{"arch": "res2net", "model": "image classifier", "dataset": "made-up ball-and-stick molecule models", "train_examples": 97500, "image_size": 24, "crop_scale_min": 0.8, "horizontal_flip": true, "translate": 0.12, "color_jitter": 0.1, "targets": ["style"], "num_classes": 3, "norm": "batchnorm", "activation": "celu", "depths": [2, 4, 2], "kernel_size": 3, "stem": "deep", "widths": [96, 192, 384], "loss": "cross_entropy", "init": "xavier_uniform", "optimizer": "soap", "beta2": 0.99, "lr": 0.0026, "beta1": 0.95, "shampoo_beta": 0.99, "eps": 1e-08, "precondition_frequency": 50, "max_precond_dim": 1024, "merge_dims": true, "one_sided": false, "adamw_lr_other_params": 0.0011, "steps": 8800, "batch_size": 512, "epochs": 46.2, "lr_schedule": "step", "warmup_steps": 1760, "weight_decay": 0.2, "adamw_weight_decay_other_params": 0.05}
Rows from block 5 of a small image classifier, named by matrix and row number. Each number is 50 + 10 x the weight over its row's rms, rounded and kept within 0 to 99. All counts start at 0.
After each channel's rows are labels from the 100 images, of 14848, where the channel reaches its highest value: "responds to" is what is common among them. Only what is clearly more common there than usual is listed. The data: made-up ball-and-stick molecule models.
# c30: last pointwise conv (model.blocks.5.c3.0.weight, 192x192x1x1), inputs 0-95

c30.137:33 53 47 55 47 39 42 54 66 62 53 59 46 51 48 66 60 42 54 64 43 49 54 38 54 47 50 64 50 57 43 46 47 49 47 65 48 48 48 45 63 56 61 53 46 48 52 44 52 47 63 43 61 41 48 38 52 43 50 50 68 39 55 48 45 48 44 34 33 52 45 41 51 31 57 38 59 35 47 29 35 58 31 55 63 52 67 43 37 54 72 56 52 54 60 39
responds to: balls and sticks

c30.14:47 52 52 60 44 50 44 48 50 41 41 56 56 54 46 47 60 41 63 59 30 37 57 38 57 28 53 44 61 43 51 54 51 42 47 29 44 51 44 33 44 45 85 45 52 40 53 39 52 46 53 68 56 52 59 56 41 43 45 68 36 38 67 76 49 39 36 58 36 32 70 56 41 54 51 69 56 69 51 36 30 45 43 40 58 57 53 52 60 68 52 49 57 51 46 46
responds to: space-filling

c30.114:45 50 56 61 52 57 56 36 52 45 58 54 64 51 47 62 48 51 60 48 42 51 40 52 55 26 55 31 50 42 59 51 50 62 38 27 57 45 65 33 56 35 60 45 57 63 53 43 46 60 47 40 63 41 58 40 47 74 53 61 46 48 43 41 58 53 57 69 64 46 70 47 48 52 37 53 62 71 67 60 43 67 66 59 30 46 64 53 41 54 50 34 54 45 37 44
responds to: balls and sticks

c30.43:56 48 57 40 52 54 54 46 52 44 63 59 36 53 33 50 62 47 43 49 70 64 52 46 35 47 48 34 32 60 56 30 47 39 43 64 45 53 60 75 36 39 49 46 38 61 51 48 48 40 39 56 44 55 50 50 62 72 44 61 52 50 62 50 53 50 42 55 37 62 32 38 42 39 49 53 28 38 45 47 47 56 65 41 54 62 40 39 67 47 71 47 49 48 30 49
responds to: balls and sticks

c30.141:57 54 50 62 44 43 55 41 40 27 50 47 54 59 55 37 52 60 48 37 45 53 49 60 58 67 43 55 66 37 51 69 43 57 38 39 46 51 56 41 47 39 34 35 52 39 36 40 79 67 53 44 46 66 39 55 54 34 42 42 63 48 37 47 38 39 64 50 56 77 43 41 45 39 33 43 57 50 35 31 44 58 44 54 55 40 55 39 49 57 74 44 46 53 50 35
responds to: balls and sticks; branched

c30.185:37 39 52 75 47 44 49 57 55 46 68 43 55 39 51 48 32 36 48 50 59 51 48 57 45 45 46 56 42 52 51 48 61 47 45 56 49 37 53 32 55 53 50 43 69 65 43 29 34 55 55 68 41 58 59 49 37 32 46 64 32 60 60 51 38 64 53 35 45 54 58 43 43 56 54 62 49 48 58 43 61 81 56 58 54 50 45 57 58 64 36 67 48 47 63 59
responds to: balls and sticks

c30.32:60 44 66 31 54 44 56 64 40 57 48 43 48 53 49 70 40 39 51 53 47 62 63 60 30 64 49 42 61 62 48 63 72 46 43 51 37 52 49 65 42 47 52 43 38 48 53 36 45 49 60 56 50 74 53 37 55 53 27 35 57 48 58 50 74 61 30 57 48 30 56 43 44 56 46 57 44 54 45 62 56 50 67 49 55 30 35 49 52 43 59 54 51 62 52 40
responds to: balls and sticks

c30.138:44 54 45 60 53 49 57 41 44 40 39 52 35 45 42 37 54 60 56 64 40 55 47 59 59 37 53 55 57 36 52 34 59 44 47 43 44 38 49 51 56 45 52 65 55 59 42 39 43 52 56 59 57 40 43 52 50 61 58 54 20 51 35 51 33 38 61 40 34 52 53 42 40 38 39 70 44 43 60 67 60 35 31 52 54 69 38 51 37 63 45 50 35 48 54 49
responds to: balls and sticks

c30.165:61 47 41 32 43 26 46 52 45 71 53 53 48 41 49 58 41 43 61 43 50 42 39 77 57 47 69 55 59 52 51 41 44 35 45 63 46 39 55 38 48 66 45 61 59 42 53 62 46 57 39 62 69 48 53 43 49 61 50 39 62 44 56 59 88 57 52 56 62 55 50 32 66 52 34 51 42 40 34 54 59 58 38 55 45 47 67 43 41 39 57 56 60 42 40 49
responds to: balls and sticks; balls: seven

c30.136:54 45 58 42 39 32 49 37 42 39 57 40 53 46 52 37 47 42 55 58 46 49 47 52 39 49 37 43 38 39 52 50 36 43 44 45 45 54 59 31 65 47 44 46 59 42 45 49 52 46 54 60 50 50 39 40 50 54 45 43 55 43 44 33 40 49 53 61 53 35 40 51 34 63 38 41 45 36 53 52 68 52 44 46 51 47 16 71 43 47 37 37 61 55 58 48
responds to: branched; small balls on sticks

c30.90:61 42 55 36 46 53 42 56 38 44 46 42 55 63 60 45 67 57 49 54 45 56 61 49 32 39 51 45 52 38 46 60 48 52 50 49 43 46 51 34 58 48 44 33 41 50 55 49 38 52 57 49 47 44 53 47 35 44 48 51 41 49 67 37 36 50 33 48 49 41 41 62 71 63 45 39 40 52 46 61 61 56 51 45 42 39 35 61 32 37 57 32 48 83 55 44
responds to: space-filling; dark backdrop

c30.17:58 45 59 37 61 51 40 66 54 33 57 47 54 35 70 49 47 50 53 55 49 49 50 58 52 42 64 68 50 41 46 49 42 43 42 34 53 53 52 46 34 44 53 52 58 65 60 53 48 56 48 72 54 44 82 18 62 78 61 45 55 54 37 59 33 42 43 41 51 53 68 47 44 68 48 52 48 52 59 58 69 50 33 51 29 56 53 56 44 57 54 44 49 70 50 58
responds to: balls and sticks

c30.142:43 30 49 55 45 50 45 46 30 53 49 51 46 50 55 46 62 44 45 53 61 41 50 45 42 54 80 61 32 57 43 42 47 40 48 48 60 53 60 37 38 37 58 41 43 55 40 37 33 47 50 49 65 36 48 42 58 57 41 26 65 45 51 41 41 77 49 53 49 74 46 48 44 70 55 33 44 64 33 52 49 40 70 35 41 29 52 51 45 40 41 52 61 46 47 47
responds to: balls and sticks

c30.164:49 54 48 55 35 54 55 44 56 47 50 52 46 36 54 51 56 51 62 44 65 50 53 56 54 59 42 66 51 52 64 49 58 37 51 42 51 59 45 45 65 48 53 63 66 39 50 45 61 41 46 50 40 73 51 43 35 55 38 57 88 36 51 51 44 37 45 59 53 29 62 53 50 44 30 63 47 43 64 61 69 56 54 56 35 51 57 43 48 64 61 38 38 62 51 47
responds to: branched; small balls on sticks; balls: eleven

c30.174:42 50 45 55 55 44 45 51 42 64 50 62 62 35 38 29 52 52 51 62 59 43 46 49 57 54 29 40 53 50 41 39 50 52 51 55 50 44 51 46 44 56 63 48 48 51 59 48 68 64 58 55 54 48 52 64 49 55 42 51 62 45 42 60 83 36 59 44 63 69 47 53 50 45 54 47 61 32 76 66 54 46 56 71 47 63 58 45 55 61 62 66 43 46 43 58
responds to: branched; balls and sticks

c30.2:57 48 36 45 47 41 43 50 39 53 50 63 61 32 51 38 48 68 55 46 57 57 54 45 48 65 59 56 39 44 49 54 62 42 49 60 48 50 38 59 52 47 28 60 46 36 61 61 69 51 47 70 65 39 56 35 49 43 60 60 32 62 57 60 55 48 38 38 41 48 67 49 43 64 56 57 29 67 41 62 56 39 64 40 61 62 59 51 23 47 25 48 65 52 64 46
responds to: balls and sticks

c30.172:43 43 38 35 56 42 39 50 44 36 45 50 55 41 32 58 58 53 41 45 46 61 54 38 48 46 57 41 46 59 56 61 56 51 59 61 56 52 57 48 45 46 59 47 31 59 57 50 30 64 59 62 47 61 49 57 42 45 31 44 45 49 64 48 36 67 35 42 48 40 65 38 35 69 64 50 52 66 26 57 32 39 62 30 54 57 47 43 49 54 65 48 51 50 30 43
responds to: balls and sticks

c30.31:58 46 43 47 44 48 48 42 49 54 32 47 56 45 43 22 56 63 54 58 61 56 52 42 35 49 44 48 47 53 56 40 50 34 43 50 47 62 50 54 49 58 62 63 45 42 46 53 35 60 59 33 61 41 42 59 50 22 39 34 51 45 67 26 57 49 53 58 57 43 68 42 18 57 51 67 46 56 56 50 70 50 37 42 55 58 46 58 57 48 49 46 54 65 46 48
responds to: space-filling

c30.27:50 46 53 44 41 52 49 34 47 42 52 49 50 48 53 47 40 60 42 40 62 50 50 40 65 48 56 57 74 49 42 39 54 40 37 53 50 41 36 46 43 47 52 53 50 48 43 58 47 61 56 42 46 37 83 46 45 32 51 33 63 45 42 45 35 45 50 53 44 51 50 49 47 42 57 47 49 61 46 33 46 54 43 47 57 39 71 62 75 53 65 56 40 57 39 50
responds to: balls and sticks

c30.149:48 60 66 50 51 56 69 45 56 43 38 53 49 39 34 64 63 55 49 40 63 40 43 51 57 39 40 44 63 51 50 36 43 54 41 49 41 51 40 54 58 50 32 50 44 43 58 50 48 53 36 54 47 49 49 50 50 57 53 74 41 42 48 54 30 43 55 53 52 45 60 54 45 62 30 63 42 41 36 54 36 57 42 59 43 63 62 61 39 44 64 58 69 78 46 52
responds to: space-filling

c30.75:30 46 40 58 40 50 58 24 49 56 33 42 57 47 34 61 60 56 64 43 51 44 39 49 56 53 41 50 59 49 56 47 47 55 45 44 46 45 41 48 52 44 44 35 37 52 51 47 70 54 39 48 50 34 44 25 48 40 73 60 56 61 51 58 74 41 57 45 50 40 41 43 42 63 43 59 34 42 63 68 60 59 44 44 49 41 47 47 47 65 45 45 36 56 47 65
responds to: balls and sticks; branched

c30.88:45 63 49 63 43 37 61 41 54 48 39 56 32 48 54 52 49 49 50 42 65 58 57 40 53 63 57 54 38 65 37 48 56 25 51 65 56 45 68 41 49 29 49 61 45 64 41 30 57 53 49 47 48 36 66 55 55 64 54 53 55 58 60 50 52 57 32 58 41 59 57 55 53 47 38 44 25 46 77 56 28 55 45 59 42 74 28 53 57 60 44 24 47 37 51 39
responds to: balls and sticks

c30.153:44 52 64 30 34 53 47 54 45 47 39 61 57 48 53 50 44 52 36 40 47 32 55 43 65 55 58 53 55 45 50 41 58 64 40 55 57 41 43 41 44 71 32 36 48 35 45 61 37 52 63 52 61 46 53 51 52 52 55 40 62 29 27 51 53 48 47 40 57 52 69 40 40 61 33 69 60 44 55 63 53 49 44 47 50 56 44 59 51 51 51 53 38 57 52 57
responds to: balls and sticks

c30.87:43 52 44 46 43 53 45 55 56 42 48 65 57 42 55 55 49 50 51 42 56 55 59 50 48 48 83 63 51 55 49 47 36 54 51 44 41 42 51 57 50 45 43 55 45 36 54 59 66 44 46 39 52 60 57 51 19 39 46 47 59 59 69 61 49 53 66 40 43 47 43 37 54 50 68 51 56 49 52 84 51 51 39 71 50 45 32 51 57 31 51 35 42 57 64 44
responds to: small balls on sticks; branched

c30.0:47 47 44 55 60 54 45 47 52 55 47 62 58 55 46 60 39 43 60 46 50 60 49 62 47 52 49 48 59 53 56 58 41 52 42 41 39 58 54 66 57 47 52 38 45 49 34 54 52 49 51 52 50 79 62 53 58 40 57 21 40 67 49 45 65 37 65 41 48 52 38 51 51 29 60 45 42 32 75 54 39 65 58 83 51 46 51 33 38 53 45 68 42 45 36 52
responds to: small balls on sticks; branched; dark backdrop

c30.63:56 58 56 60 46 48 25 40 53 55 52 54 37 49 56 54 46 49 44 56 55 68 52 57 26 52 58 54 48 32 51 56 37 34 51 53 29 31 60 54 38 50 40 41 50 55 45 50 60 28 44 57 49 47 52 59 47 44 49 57 51 67 50 29 50 42 38 48 41 42 46 45 51 37 44 48 59 28 46 51 61 42 37 50 40 44 50 34 45 45 54 49 39 54 35 41
responds to: small balls on sticks; branched; balls: eleven; balls: twelve

c30.66:51 55 42 43 75 59 41 56 52 56 53 57 31 39 42 46 48 52 47 50 31 61 53 47 41 50 40 56 55 60 48 47 59 46 37 48 69 37 40 57 36 66 41 51 56 57 44 52 83 41 30 58 46 57 64 47 42 65 41 57 68 34 47 52 44 66 44 52 71 71 26 65 58 67 55 50 48 60 45 59 42 56 47 55 41 71 47 58 72 51 51 53 66 51 43 36
responds to: branched; small balls on sticks; dark backdrop

c30.52:55 69 66 48 58 42 54 44 42 72 49 49 39 53 50 53 46 44 50 49 41 55 58 40 35 52 52 46 58 44 62 59 49 45 54 54 44 47 43 41 36 54 53 49 43 47 49 70 61 70 42 41 56 41 48 63 73 55 43 42 38 25 43 65 39 57 60 47 47 62 39 47 54 54 60 43 39 36 49 57 32 51 60 57 50 57 63 71 51 51 56 70 58 66 60 34
responds to: small balls on sticks; branched

c30.158:54 40 42 48 61 34 55 54 50 38 50 53 63 60 48 50 54 52 48 40 38 58 49 60 45 61 42 39 44 67 52 34 57 53 46 53 37 57 44 33 37 52 45 47 39 65 53 51 43 38 42 64 43 47 24 41 42 74 54 33 59 29 49 56 54 46 57 59 44 17 35 54 55 49 49 46 50 33 61 37 36 52 57 51 61 41 52 44 31 33 65 76 56 42 39 40
responds to: balls and sticks

c30.79:55 40 66 50 47 50 63 57 54 49 60 55 64 49 34 36 43 62 57 42 56 46 54 46 48 51 46 49 39 53 57 68 66 64 49 67 64 66 55 63 41 55 59 47 57 50 51 52 54 46 50 49 57 37 63 45 40 50 62 47 61 40 31 66 45 41 55 49 43 32 43 49 69 41 57 41 57 58 60 61 48 66 66 30 53 62 45 58 45 41 46 43 34 52 40 55
responds to: balls and sticks

c30.84:49 52 41 56 47 44 48 42 39 50 44 56 33 42 33 48 48 60 52 55 45 35 52 60 46 50 48 57 46 58 59 36 45 41 54 54 49 62 45 46 60 47 60 46 46 43 54 45 38 66 59 46 34 57 64 30 67 36 60 37 53 36 53 50 57 63 57 60 45 37 47 50 63 46 40 61 48 51 45 45 55 33 61 36 47 51 38 49 64 38 64 51 49 43 30 54
responds to: balls and sticks

c30.125:59 66 52 57 67 44 59 45 62 56 55 45 45 48 46 41 52 51 54 66 30 69 44 48 47 44 48 52 47 45 38 50 50 46 44 40 42 56 48 56 51 59 53 46 54 51 54 53 51 50 48 42 58 59 48 53 42 43 74 52 54 50 47 67 40 36 61 43 52 86 62 51 53 58 32 65 47 65 38 41 63 58 48 42 39 53 56 51 37 50 52 53 59 32 46 42
responds to: balls and sticks

c30.112:51 59 57 43 64 60 53 45 61 65 55 55 55 53 42 47 42 48 44 55 39 57 41 54 53 63 51 48 45 46 42 59 73 40 46 60 58 64 61 51 54 42 58 73 60 57 49 58 54 40 39 45 53 37 37 43 36 37 40 49 69 38 58 47 35 25 58 49 58 57 64 63 51 42 61 54 63 63 53 52 49 59 63 41 32 50 37 64 67 47 45 40 46 51 53 47
responds to: balls and sticks; balls: five

c30.56:36 58 34 29 44 51 60 64 56 57 45 64 41 41 46 57 61 47 46 49 53 50 59 33 39 60 48 53 43 59 44 46 42 52 45 62 52 47 45 51 53 53 62 49 32 57 45 55 45 49 38 35 44 45 76 58 50 40 55 47 50 31 35 53 55 38 58 41 30 51 54 40 52 27 37 46 39 53 54 47 56 30 53 40 41 49 26 56 62 30 65 48 48 63 48 38
responds to: balls and sticks; balls: three

c30.173:59 46 37 39 35 37 42 41 37 53 52 51 60 52 70 51 54 44 54 37 38 45 40 34 46 08 52 29 52 37 65 36 38 42 51 46 48 45 46 58 40 59 52 49 70 43 53 75 38 46 52 56 57 53 58 65 50 39 41 43 56 63 55 54 61 47 56 42 74 43 33 50 53 49 38 45 51 55 52 39 42 43 51 64 54 48 56 49 37 51 58 42 42 47 37 54
responds to: balls and sticks